config = dict(
    num_classes=8,
    shampoo_beta=0.95,
    one_sided=False,
)
Rows from block 4 of a small image embedding model, named by matrix and row number. Rows with one number within an expert belong to one neuron, the router's apart. Each number is 128 + 24 x the weight over its row's rms, rounded and kept within 0 to 255. All counts start at 0. Numbers have three digits each.
After each expert's rows are labels from the 100 images, of 14848, where the router gives the expert most weight on average: "responds to" is what is common among them. Only what is clearly more common there than usual is listed. The data: simulated fluorescence microscopy of cells. In brackets: how many of the 100, against the usual share in percent.
# router: router (model.blocks.4.mlp.router.weight, 16x384, trained with AdamW), inputs 0-127
# up: expert up (model.blocks.4.mlp.up, 16x96x384), inputs 0-127
# down: expert down (model.blocks.4.mlp.down, 16x384x96, transposed), outputs 0-127

# expert 4
router.4:169114123116077130141131145135116149109140104119142094154129106136124148092101100122143144120146100106142145121120153111136119114121137122125146142140148120137136102102132183081079154130103143142143095153093116177161119147140163142101138139117123110176128114173165128141105111107123133134162087132182084124115102145159135121097112084094159119118111160199123144108103105090156137145122
up.0:057101156150103113129115115103103109093144122135146148137123125123101146149113129137120111106147102152134089123070126126157113137102160128106135130152113069111079053101106099098135117127128122101112087110126129166102150104164142133165128155109165166096149119121140121104134151131131134142164145140138099091157142146145112148173137105116119125133124132081142145165136098172136094117111
down.0:102114128122151158121115114123151099141155119135113130163143151146165088183118147120157103117128123144116140168112137113128106151080114154072168119140129119144086140114113114119172116074130204151100137147131114136103113153167107140096119144159118167146143185129149113097148135104168117170085129119125173168144164118136093144115105126144097118130109110128084125103143124115111101169155
up.1:134167086160125162148129166118088123102125153113088156127062143123125129135120106082076140119113139153137182143147121096138134134117110103134153145102132135111146143147083132108104139141121147130111114135114112117111143156117109138165148181109113118092109115132129156137140144164148123104135119146138170179106121144111127104095108121159081160108151093103148086166182146113114102140126
down.1:151125125127113102121158172149099146149118140130126155137132131125102076142180171105150174167126155147106120150138118150095078118131151126078141133112100144095132150093119101152155096151144109111142145148120151119120132110124121094140146139175138149104131167160108134155121099125076099143133161115144128090132106150103134129098168126139097151151116131123152113138130144132150147175115
up.2:155146120169146160120146129140115169145149097150140168090107110118103138156149112102117090119165098132143107129149175127124122134083079113121137112093168114165110117123103120127141099150160126129139109116174114124162135157152145130154124134135165156110165157101137105133131132124085112127138104078128106117183171161140145107093100100116115097092128118112130131173157094147127131085075
down.2:096090158120142072107152155122134129085124143100159144154210124173144133086139105134110134141137155128118134126119130107113137121120125135163134118093172119130081135165120109145119108123099177173121123115102154129167130123127119113127111153095140115136113105157129119103125117119117128135108159144131136109120104088135160154145121138128145117142100090171109105119107141115142106140170
up.3:130107099140112168169122125133131116113131162161164173131124105143132114114106089139154094138104116161151132129130166128097090145128109115119106143139116112137136123178112135134152117091141099169082127131071108091116117193147128097132118168145100144128139137100140110150083121078121134097121139143146099103115135132150147140150144095133162098120145107113091106098155136121145124135148
down.3:098094103123133132117097130114054147099091115086152167118158109190165107169102129127105128154136102121142133131126124142139160118075132171108101116125150100163116145090100107118114113138127118151128156106127096135137176155133131148137107122125136096122103138133103102135165130120144117125143163114117113135136133141130147128128117141157111098134137139168146095130148165143145109078165
up.4:154100108108116145089135095135105109114127153153153129129154133122134136146116128063131166142123109143094144081158124106130122104117096130106089142132146121109125143144156162178125093154102103120158156159107132153118141167130095135112108110162111140138117108109084136119132139141153100108150129109108122156162138131154153130082149086143085138122145106097121127139102125121165123119127
down.4:110158155122097117095120141102101115117117160137087069116123100138116097148150109155103136120154126069107108122113116147110140140141112154122107145145126130127138130100133133093125173128110163142129137123114087061129102197134138092071108128130140132106145128118085154140114132111110072099127107077177123106189127124124159117116107126132124122126067152095129125184105141120151141153136
responds to: red stain (97 vs 20.1); dim (96 vs 24.6); long thin cells (41 vs 13.2)

# expert 13
router.13:158145139101178184116132088124130156134143161105133136119132121141139087099144123113155093104126127119132110161110172094121176148133111157154112100151105105078144119146119129140116098134154083144117095111130120127140137113114104107127132092116122160136162155126144126101134112134169119107104168143160180148148134146135130113110145105112090144166131142114123101098129095144121122093118
up.0:094148131135102142119102098167145110103096160160115158113146133124145114136151140094139141096103142110070128160123119117117076090119092136107185100138154079127165176165094100118159089167088122160107111139103145112098150132121156126205138133167123149118156105101125162163173102110109118134160117150124157121100145128118177103169099126144119131110124113148148154128170098120112129180134
down.0:139155112099127152134086097115169123099140147138160114155114122112129148130130187125099145109134109127121126130171079127133125130135167093141124133119096107115169149113126103186101134151148113108137159136121162093133092122153122111138134173146144139126116128109122130168121124096112138112110111112077155103090173146126148090104123123125166106105143153134106100089084099099095125129141
up.1:125148091138154156136128133127126118098147129118166144106152125120125127157108150148156124161100162124145103123132207109112137137088135160143144138145139139155172093141131183095124080153129107131082138129148145108131148154143099131073112097092152112117131117147128153126129103108140121179119080122153133114137109152118115143132104122109141094136136142152153166192114168141119134112135
down.1:092167147135169117065160144142138127134129132125134079148116167126135126160155135107152139130144110188151074111148124113112140134120156110150094168132112161116146155134127107122099083111178102110110113172096107111106125134159164117144100113133177142138183120163097109142144150142123111118116125135131133095150127106114131125131135129139153093127174130092178144112130135095127134134113
up.2:150093098104127135134083086076065118159133158118140151142126083179131119183153149150167140111121159115140139118105127160134118099145115143136155153096150111149116076164098139118114138141121177153134114114104124142171102119142133139133093144142154172173170129104113140129139143157131132153149105134108137076109125168102093102102130166164133136157125135106135097143141132168133107102132
down.2:143132140127153107101121141131128151101122131127153142105139116171120144116124145107137154163150128142161147072163163166162133123115125157104124136114126126193148122145134127121133150132116121121152082097115111104113123122128103129097122113114156108131151125113146099111167192130098110109104113146131130113141103129173131139140163118080132134156168125162125195116143123142126143140141
up.3:124142113141132121099119103127124179117105128125152103162090099134066120121161125119125112106133101111130095103150107141143119125131118147157146136196085149104139123139121112131154146126141088113168167120131149098080135134135143107111124133119114030139150135147090155084134103092130121096142138145142133146118118153129107134108096142091111096147132133157090083082132099113153117142131
down.3:112119149127117151146115171158104084122147163135156130096123133120149100113108147155123170113149122115109088119128125154128118155122152128152116103131137115155095125152144115069136154183157117072122123109165106100096111090143148088140158123142136167114153119139102122141106087157137169128090125115151157137107154123140159167157152130117077119115104124129153161137137118171135151108106
up.4:116113133184103129120174138168128122138136103154147096178121144136127157094114100087105142086165125124129105129083155129135119122101133129123135172142141117141118128142082158065127132136118131145096088127147166106137116151142094174101148145125084164105081146122148120092113151152109150142145161162106118188104141114127130155168169127138078106161143171129120148107124106120140137110080
down.4:180121157125146141149125117165140139163162169136136125127122106146144133092133079132178155123099156150140117152086153118149157103165095146150109152117132113147090094164105132124113138103149138124088142120099112119170131130135142120135135127139135162145090105159140149127069122115151133125136108138121068094141125139087107118100142124177118118165112113095155132177161171167117141170113
responds to: dim (100 vs 24.6); membrane rim (97 vs 12.8); green stain (59 vs 20)

# expert 0
router.0:105072122137162124106117124140072117138126092124114083126119118117153129119151088155097076186148130102122145154165104149116118132149145072134080127105142135159113165155135126113142155153091137085153119139119099139113122121141164155102159145140124165152177105148136128110152146098120167104132102102146132145105120136123176146096128156083099168116115116128149134140128105095142123093133
up.0:107146077125116105138120129122144156085145107134160154100114156134136145114161162142156134099159113133124106110123143137103143111140111116113121098151112130175119158119147149130099132163111146164125162131093101139159118112217153112128123180132139117115107109152164112105109140127129114157075125159105105141110111128128141098138121103118168144083120111126157137150138155104131116155129
down.0:164127139142097154125143144148121101148139121099116138122175134128135146144117098155134153116130130122157091130093102092090144127092065101107157112123144105139061145130110075117100088198117118117154110147117144133127088144118099128163121098180119125102140107092079155121103119071123156146118101137154094145140128137114145120149133153104125127147122131121095177106147120132103107164161
up.1:178134116120100134130100156131102114137142124141106079120130114137152160114135083116125132115117125105132110073166124084143143145133132141161105136098104134124098125133129130130133096138126119120145122105100133153139114119162179092152071115077171162093148135116129144117122137162114110138118101156148096108145108126097110098144150148133109117165147078124129129184121108140116137138185
down.1:085125125121080125144122119106130102152111098163157133102133115162145135164157113138157134083116097101142139075150110162154135157103153138178114168142089120122095137096134107111116100120179083162119147179090088142123112132111138150118112130102156106143157160153145142194109153131118086112155137087135129099117122103136108083121159137130077112097131098133104126146120139167130132149159
up.2:098140165100125112135118132117140113151134126147104111126092146149136116156126142176127155142125099135158150143098128116139125133124144154138140128127102116129148115137122149135048126138130103113077141099102129116117099145117117173108125121074076132131106105132119125121095157108115109137114124119126109134114123130168176141144121149100122138154117143098160196190101135156127126173127
down.2:103149091134116143119126124139080110140104083114134087129116097168138117159160149145127111155122135143148114080136129142090099138139199138120163127154141110142132139121137159147104145096134139115137114127138149123107141127144108129140101116139144150100125105140099108100103120148091158117081127092145096130130144121106137071100143153115135188110164178137112120195119102105155139134099
up.3:154088125123147090119118125118106117112115113106141117074130122115096113157126131114119128164136140120124111140146127158169115116133176120123112117119159131127141119108134153126116135151131136146130126105128128157103141156103135151051138105133112153176164164130117153186148113168126127152169101110144138136137125160143173100115105174135119115116134131119105109105164086122167150134072
down.3:157098123106144115117162112101094126115131072114132166107125089094083136094148137087127076102119115156120133130179125104137136120105159110126119095153153159150108138110106125102144120148127185113117135135122112072147143157105099139114124131103137161126160161140117141113161154130094128142110131162126143147083105126128135123140131118113096132120158072118150123131124092126141148090142
up.4:109092158157154098104114096175071098091121146104121114158125147111106139108132118148129153125161096102161083105111102110132107174133115117161112148149089150104123166097149159130140169090127155138102174114111091124126087109108110117117179104119097117125139140106131140127139119113101118146168183127142120124160114129110100109131120109113102116148107103111184149113145135079135117109143
down.4:100150099101051126097138127125128144160136117150094174098125151113176084103105119161154100125115111100129147119118149135102172124133112126148128140109142116170128089133114123119148113138135147109093119112121146116120146151110102103112150134148077141121139079145148130121120122165134146101157169153126121132102153125155132124181145142139127193105096162178133165161113105103135146143105
responds to: magenta stain (100 vs 19.5); crowded (96 vs 24.9); cells: ten or more (96 vs 24.9); membrane rim (41 vs 12.8)

# expert 14
router.14:156182112125110189094134121139148105139144128126118103124146135132086139166115153090128134144092087163169105150114145117115107098094122112120123108130101132150137134150148129137132096127098133158090144131073143133122112141119135139168113121114161130118159112162144139093116103129149103140094168131090164121140156130104133130133148128102109130146154104126090113116154143132155108168129
up.0:133153101109129100122143119137112123102125135098139111139136119197126109124088125124132132132140141124079132159143167118084143170131122128153109142114129117123138116135132099120127081146131141118132131145120075123169122110131106112140138139131133128141128137112173149143152111150133137151121120086112144093163131123090113143074135135095104122121100096167148127092115135118123131099143
down.0:102160142152112097144133126143118104147108087154079120125094128110117136095149120092159157149130151090123108130123157139093138140110131109161104091118140126096101136148119089154130156079134040123144109141087150109126116133117132127135135112169109148107126120166086122072147128130105091140179150165153135166143073144168166150122132132079151114161108196109134171116134130053115103121149
up.1:145140127105111131149153119119075122154136147172156120118114152152097124146135125117109139123090130110117109142125146099129136126118060117117122179095080109148118111158163127164111142123099120169139110124144094119127111143147095122153085123157132168144125090131152159132146167113089112141108105181121137151126153108135147115173125150141147150116089140155137098131117137144139123125127
down.1:114134055136140056116127118077087173081113160137171120148129132124117135116126178129152154124141138145111165179115165130103137076111132120150079159139107145132096089113129087100151105060159159094155136108126170132100131128156085117150161149113109110148111144102165108096151135125127171131102077174152168108133110129150117154129125151145165119148146144131159111148141107090125148110089
up.2:136129128093142137137153119149120156113112182156102112136110135142146154124119132128162147158174121069130126160140126141123138130127146141135101135160115115140140141123146146162062132118146105144070108103094089125122094146099117153144166122083081123125138114061144165112066135104131151129172154130106124120124128137108126091094119122147129149116121093147106149122084105116094129135150
down.2:114120115135162123139126143152153128116106114123120177129125107099118120140092099128139108112129117138119181102125134155122128164105126152151146167149135129097109144156154107131162130118136133156112107118137143129147119112142120141117082098094088123157093135103122123179116130130145189166142140146165132133112131171148090107169139149104116113149096126116135119105126057130114115141160
up.3:135124136116155182153151123122115155124097098159117144136106128147111124123096139115135159115147059091139106133116161170158127156124123153080107106122142121115122152132155133112147132143141190172089106105169139140133068134070142133121151109128103113122087132124146122139130158141146191124150157142088134139127114128117112151116105140137131148129149157150121119136117149104066152123154
down.3:133155124109158129111107117078096118101147152118101163117145129106138104121135118145116109121090161133144179137135099106128129131161153121131124153109131125141102184080117133141099156134119140126126137115101149133099151090125111112139123114091107171158111134092091146125099118146155158187094156132141105173159147181136158129103161127101104116141100119123090151111141100093128130116101
up.4:087148142128081155081138148125132110099138132119122121091140140099110104132106120162119135180101131091120130136122129115173153123134146138134159104126132113091137104164140176147196064131140122171125119160093108132112063163151114127111106079111138130156122125109115139140142158114097110156090163074102130107131139162101118164120167125143130103132147132119174110141124143142187120085127
down.4:151120178103099143102131119129134128101147113174139067147128147099136114161125151110155114112120153143116149129155141112113112136163105117114149114095122106142109100099122121087146086161151103125168194110137108142125098158116123097126164133123148105108181150104125125115137145117165077086108099123109101182141134160120172114110120100085133106168123150161130166067145104107146142106159
responds to: crowded (100 vs 24.9); cells: ten or more (100 vs 24.9); green stain (81 vs 20); fragmented nuclei (58 vs 12.3)

# expert 2
router.2:147099112123119108166132140137105077165132140100144133155159138125128119105138099113120131120106139127118116094129164144146089134148105141111123140137148173159156181165162111119121166147118121140108103163131139130142115080127114134090126125157121121116130117087140121131094120167181132103126147118110124127101140161138159174130130146117133106137113111149143151077138140079104099156085
up.0:170106158177138121165129102078137119154154137153122105129161117125152124159144141131096143114146129176149159136112060107114117124157092135108166101083142140123146135131147130121104078150129092155078111114135169143118176185130142143153097130134147147130113136136134104139115107164149143120163135087106124162082114119157188119120125120109089130139170151174147120121103097122131130127092
down.0:130151114083163096132135128126118094105118144125094087125131128080125131164133101123143122109179121136165096152116077139147103134151119116129092121101141156141130150121126138103091133121124145147125177125117165095100104126163088154138125142143149129155100114137111100078130125111134129172126102134097130100134126143129081137143118081143115138111134159144097150110116123083105156146128
up.1:146133190146114120132121139134151125134089168146105151141153119143142124142091140113145136133145112156131105160115134146126132097148166165128132111155121115132123058146158116123104139106150088116138083100133091116099134132145093094115112118121135134095125146096131118099153133086126109094128070108130104115120089160104121130154140137151102166117101171080165141099128118135139144122139
down.1:104109119085166149125153131120129153109115131126108139136156115116147127098127121136133083167101161113122106164156148059129158103139109095126143117108133091152103139171118134156153093121151145110097122126192168125167109175127149141107112147193090116082088080121163096102126094146137116106101144148161123131148093095147121139147122139131133150114143135132089137134119151142081145126166
up.2:114071126120139131090128108101123144129120131158130135106124092162129124100127121168150120157137141096114134124103120105122116119095153113167086162119121092128131125109107146098157118134142121122152161150142105184107124110129126107172132129077160149150140106138151113175169144150095143166119127110118154065094141135125115125122111125157117115108186077166127185138125099168163108130159
down.2:118078140166160091152117136115107111133122121144136171116132141108119089160119127164102138173096139132110174142101098120100133087151131125116107105128142144152151123140136128166162118094132130127154104095125059104127129113099093162109163184142117137152162117148176125141121118125106159112147140143097116135116150113116099142120134153142111136099108095143125150125129098137097146090150
up.3:140098129102121129133122122164132110160136146153108137106116104144070150130169133146110144133098175120140083132075123136165136150114151131145138137090176080160110099138110102139140090117132137106135127140121125106129116161127078102130128136131129196121153165131104083126138170111097140162117141134130137096123124106130094141147157122161108138158134137154106133151125108107105150104120
down.3:167100152093133099132118104142137168121149185151181130147143108107133097112153171116143100157150137113100124125121093136145075134146154121112150115114096153135128155144146138130137133123129117097127118067186122160127093145145111136119114130133130138178113127113123110159127131142152145144108157129084165101087158125108077143152084167110100140143200119161134136154103134102092146138103
up.4:095098085123153135134140126118137149121111114108134102132172129169139139167123147105126144117127133117120135113073152129113169071131136142104131104089124090112138134082175088123113138125134129140115093107172108112164145130082113116144139103083161186073106114113166154133112133101136127145123168137124185148151157119113141087128120131095087119127120141075166157143168128169141087074137
down.4:136118131104166091082144120164157150161114113193118065097130129127105178158126131133129141139099118095130137169095131109167116128145168159152131104156144124128073096151128133111137132124108161118151127070106164111147147186119103180127133116111156144132107118101114122097187158148106123132118104137093156118177151150088143121171087142091116114104122124151187129159145131171153147141124
responds to: yellow stain (100 vs 20.2); crowded (100 vs 24.9); cells: ten or more (100 vs 24.9); membrane rim (31 vs 12.8)

# expert 10
router.10:136133147148145098131146145125154177130115155092110140098175130119077149129128118113106147157118079126127118110154190134124147153116130101099104111140125129131102109098115144138187149162171161134113137129106132092142108140110154122160130094130133116121132102123101143160109107139109133160140099113144146096181170097128095083116154118121121148128106146111128128118131113131088162113155
up.0:122136090119131117098115134100139126125099119099129168140147144130153179128133126133137085161114142163121078102110120142104137092135102158114130135136112111172077159160130138158136154161131120131127156106119148131111131132114113146106113097135162127125133089150146086110125109178126127103148108169140153139121172138142139083136121113141158114145137131153124099137155138104155134138168
down.0:141118166133145128117118142080125121172149098176106139108136126132122110111131121134150144128135114130118107132183114106139145138140133117102145140092144127098111147136068135151136114122118139159133148077116137090125123090147098066126146150135104133136135110142147108128170156151126098109101110121145129145139181145107102125147090148099099121121112138131143111149098147127158077171141
up.1:176171119132106122122140157137156134116097116125119095137130132097132124089159151109130138100130149118154116128133163108100139133106096127157140138139103163070159110118131082128063106122145151118099127107109107133135185120112148133133119146120099110149142130115159131131197146143097128112148141166154142094136136151152119148148121110120122090143131147117121107109114126131083128144140
down.1:094143168139085106122106131120104136124152093103130118105148123119134131113127144129142132144127111135100095145157118083095123130107138148131137141089113136120141139145107083184143105193099132131125139151141171108149093138109139138131129086133129128152113151116128144139082118104145096111108126161135147101159107103103186129158147109121088139181118136111099140160130177127146152113104
up.2:138113168119136098108124099134137144123155108166122142112104139126128123141112137165119176120113144118138104175140108092147138094141086134131107146144146127167132113108140199118127162141113122127119153129146115141100121106142160144133138113138119139086118126127104119129142096131145170130112139088158148143131134156138146130118127127154097128115147096146136141169109121106154130118166
down.2:124104152076184116105117122111099118112097159120100168138148142111126154146104138119078161134131181126162093157139127103106128140126122073135115156157133097136134102102097167174116152134169110100105112119156137123130094141101132111131099121129127118124064100096126127135131134175110104128138110120136136109133114128144155092122122101147128091099135153089140130084104131137132163069127
up.3:146089092151106147070150135127108124164154082124136150128125134120143102117147136158058126108113159096125132170113108123136119147095123164133111136156102132099109170138114110125124125088092087119131106136101102133100113168110121139123104115079135134145141105148161117133158137123141126141136106129140115108135107101145139163093131103117177121153106110121126111091161114162160134120145
down.3:106071173114154075130159104146111119148135119191145167118130136120139122110149168145094173132092108108140091120083138126152150147137115080116094111133146123105115153134116128148128145145137134105119135143118144141153090123121078117133131101107094080124164156145096118145099156115124109125102132137087141120156138095107095143156110141137120095156111117135109135202126131096152138108119
up.4:137145095116165105163129071109121148118134165104121101097112098113150135089135155142116139140153127100141135203123134122102110143130142069084111089111112159114127094131102142111161120125132092115188142118178154106113098101100118114168102156126130113122089151124064109129117091140114148155118154136105122145131106089113112136131162146120112121098161121093108113130113157140109176138117
down.4:122121143120154166104130144108146082117106096123124145153114152119104104110119157113133131122112153102111119105112123125131100079120150128080115181129116163136148085161124093115105131120115125160166111133129143123154108089129133113131130133123132099142110161077132118107153151123127174126152092153121145144142124143186171110153158132142084118093112115085124115077110122118164131175139
responds to: yellow stain (99 vs 20.2); crowded (95 vs 24.9); cells: ten or more (95 vs 24.9); long thin cells (31 vs 13.2)

# expert 11
router.11:121066112142130107128144148138134160107160095115154147110168112117138144107129128154153106102147156088158150148101137143111108139097108125092167121139137090127146113083146183088152136100126155102078131126194141126126186107134140132139148136099101131093122124140120119104177173109109127108157170193146107116159104124061135146144146151134126103120110178115128103167125094148133139164146
up.0:160106125151088149079116119123088162114099116109137158110095136135108151091158125157110113152131110112114123083131116140163092118140108143137083131158135088106111150118144109128145143125151119101114103137152164075140130087155124126141151088123173122161110126127097131107164118101127118131105104135128161164140093136143169117140139104125142101102134151095111129151099170144154119108125
down.0:109147171109118108099144151118147112111154131147148123106134146141097142162138107134141139143078144107099144132171135121140142156149148146160139160139177150132120131138101128162127108130140141123148133144102094127096111123107106101117167129108147123131136125118174149127130119125124135126101105098114104099131146106128117153133120135118146102108149122157102090137131120140143176124137
up.1:173183111113114156140099119108147170105149135157139115170134110088140143110170126097119092128123140103124140147158118134138134097122075141125101134138157127130102149118162121126145098146148160109132128121118141160129093101151150121107161154142137171107144122140088127144117157111140109099155127125135125123118157109119143163148159100129117138157072129141092166155146126104156136092117
down.1:120165153136149116140129081136083148092154122135143153133154149162157128115132122156159130135143162126140134145138143121102130160100167131126137114097093106166111139166148128151104126120117099139174109100080118110104143110106083144138102130168133164130102100146162122176116123114131147142144123137140137123146196152091141095168117146146160106153134101156080148121138163162121104151126
up.2:126097103139105131183111126093154143117157088159128111147139172122131089152130120169089101113088120120092084048103134142129113121122120141166112111115138138151125164154146091140085116162106137131117102147105122103122132116120156153148087155120156133102074125116173122135141135129104112140154150178122090141158119113119150132164154134130082140133140122159135148119128182150130154112137
down.2:136149112097183129145078170156158113155121084107109117118146115136159171140136148121090146133110154098132176127146126147112161148140107074179152132136133150153130166086136105151084129145124107138127147163138138143138128124111105120118104110165122151092089136116128120157097120142156136109115101136133126157107131136085131123146120116128112101118179127138118129100101147182127097130105
up.3:166075137160108137134105121125089125110121111108161139116120137132116131115111160148129122115110106115139122142116129154197120128119131144097082143114168143114127133086089152127081146076106142142105154125134137150133114152076111123142160141118171100131093121129117130164139157162134134111115109152140118141176080137113115132095150117143174126129089173139118135140144168118102078071130
down.3:142095104108106140096097135103135141083170128124104131137152118080134120124080118128120099141140148127131128173143136085111067142117115120120132078099125172147125134122144126147121166133138154111112111117140161133134101145154108091130126132130119146160134133105191140150160139146108099091121117129101159128139122094131108180147129103124139127145116115149103145150138125142109132114125
up.4:114128105148164201103137200123146152134156159121147137090153134128161146115140103104111154116116132123111131115107115120148162108160134131139132116089104127153139151079131137132120130097136118128127154162113076091112126115112136101107077113130133114125116150118141167117140122103148151115181134127137123157174136152147133158155084101149109115159151127150147116123136114118135171101136
down.4:135123147122104144151095099123132134143110172169135116163158130120152170155133115179093148131105137130104166131114102139158097125164107090105142124095134137148130144124113088144117102140113164118138116196112120153127150116145139110103157152129109132145132107144130107157156124066107133139113074117111108141126129122121079113165105142164155106153114096096079144122117140108127097135125
responds to: dim (99 vs 24.6); few cells (90 vs 24.8); cells: one or two (90 vs 24.8); cyan stain (48 vs 20.2)

# expert 6
router.6:120136169120090108134165094132134117080145135135086140133118109138133128163140145173115115153153130106153133140154136146136129158155136135120096161114165136101124140153110045111140119094106092051132119127143133148105177078152165124106120149135116124098136153108129158080135099128167136126129096158132097111104136074122118120154119149109167101142132069124111118140120138122102110125171
up.0:133146110098101132115107112131152168150166097141109124144144141138161082099132152105140142144175128149137196111146115114111169099145148113134125165116120134130111104108077131137124140088077107149102152078153119136125109150119142117139103115146122123131122132107133144144125176123129147122148096121116159133091171097130102142106110061145101171120117148085148095110110111094104134091125
down.0:150100110159139100119174138156103096113104114116144120163129140148143138139140136149154160129091122128107138130136091127160168105102065096128121133151104117111123107177125116146125129134116122116112116150115155111141111143137121150139093114172141120115123116143109124156102125114115133138109164132129112122148124148131143104143167102138111104121122131112105089146154128106089157110140
up.1:115126130116126144159140099083102157113113131099109170149101119129157124121132143123113115122146148145180118088137110128129074145131112169144116116129110121189132135147152079117122121084123130143110151153155140161165197147127111090147132130127111098097167144166192165118134171123124084114084143140084176160106153150122182128130128111113105089100116127099120143149083142111119111104150
down.1:127160105162106160089103127152149153161120136161105113135155123106119172115173102130122118134088110129095159165133148136106156134121168117189145172153147143098135117142153112154123129150082128114143107130132114120118114089072085131121178103111134162129143107097143126124130137107145181126091095149174091131123131152095154105145152086162105107138100133135135184100147137155164121141104
up.2:133133086139128177098147130118127158106181132097136107121144114119160161157124145053153127131122137170109121130132141185102089095091128142102124127112132096110090150128158118101149170105130153128137137161122098149141113122137098126129142160141119092131103153150083108123122117118109128143124108133092133126161087131129160091105126100156148102125096122148161103161144147106142112109119
down.2:137162073127100147097145129133104143151162108172157125146136127118113166136142118145134118139101164117154117164111124109171153145154143150181116099159121144106135123104123102102160094191107124089107156143158113164097093160105145101106123097102129162102156162132108149120059095148083108117106121134091123117152136141133160124149103114116088135158098152111133146145141136101112201131108
up.3:119121147147111120172120164139158177141114147153156140136157166102139085071160115106132124105101155110107132123121094096161138129132106120127120203115112141114158155116135111073124143101088167132129122067121146107177137148096171161150106091146138148117129153097116116087138133125119109101104148104113095148142110101130155116128101151137108119144140111134123136103144126167176137084194
down.3:057123140143156138106148159103164112105119146163135128167117144146148137153114139157113194115100099101140178158124147117143115167154182116095154097129149124063121132150105146159098106104145126125141114116096107086102140151164114151099161150112148158157118174169144115155169102148120101074114137136122144138132114161128123121124150135072134119157153119161121128149131130122153153083126
up.4:153115151160126152097150147103136107116152138101145140125136165137156133139105173143126137138118178147125168157136125134129089107119121103141105129123138144125147110092130072111125145104079142076099142168125122153184161131117127091123103120091165128125125066172122169176128139147123114139079127133106122125146132116143175163153113122096129146115120107143083115097119121112087178152135
down.4:118139137119144118122122109122139115158162129109165120148124128095079072115093158117094139139148134115137140149121146085137145107085153155132142158119136117120097129144135174144153148142144163106133158106111115089105146141103193168128132148158113176101132121107105121125103126178116133105117177146145118123137146102132128134118164071125142133147092128134115135122119121107139118119137
responds to: cyan stain (95 vs 20.2); crowded (93 vs 24.9); cells: ten or more (93 vs 24.9)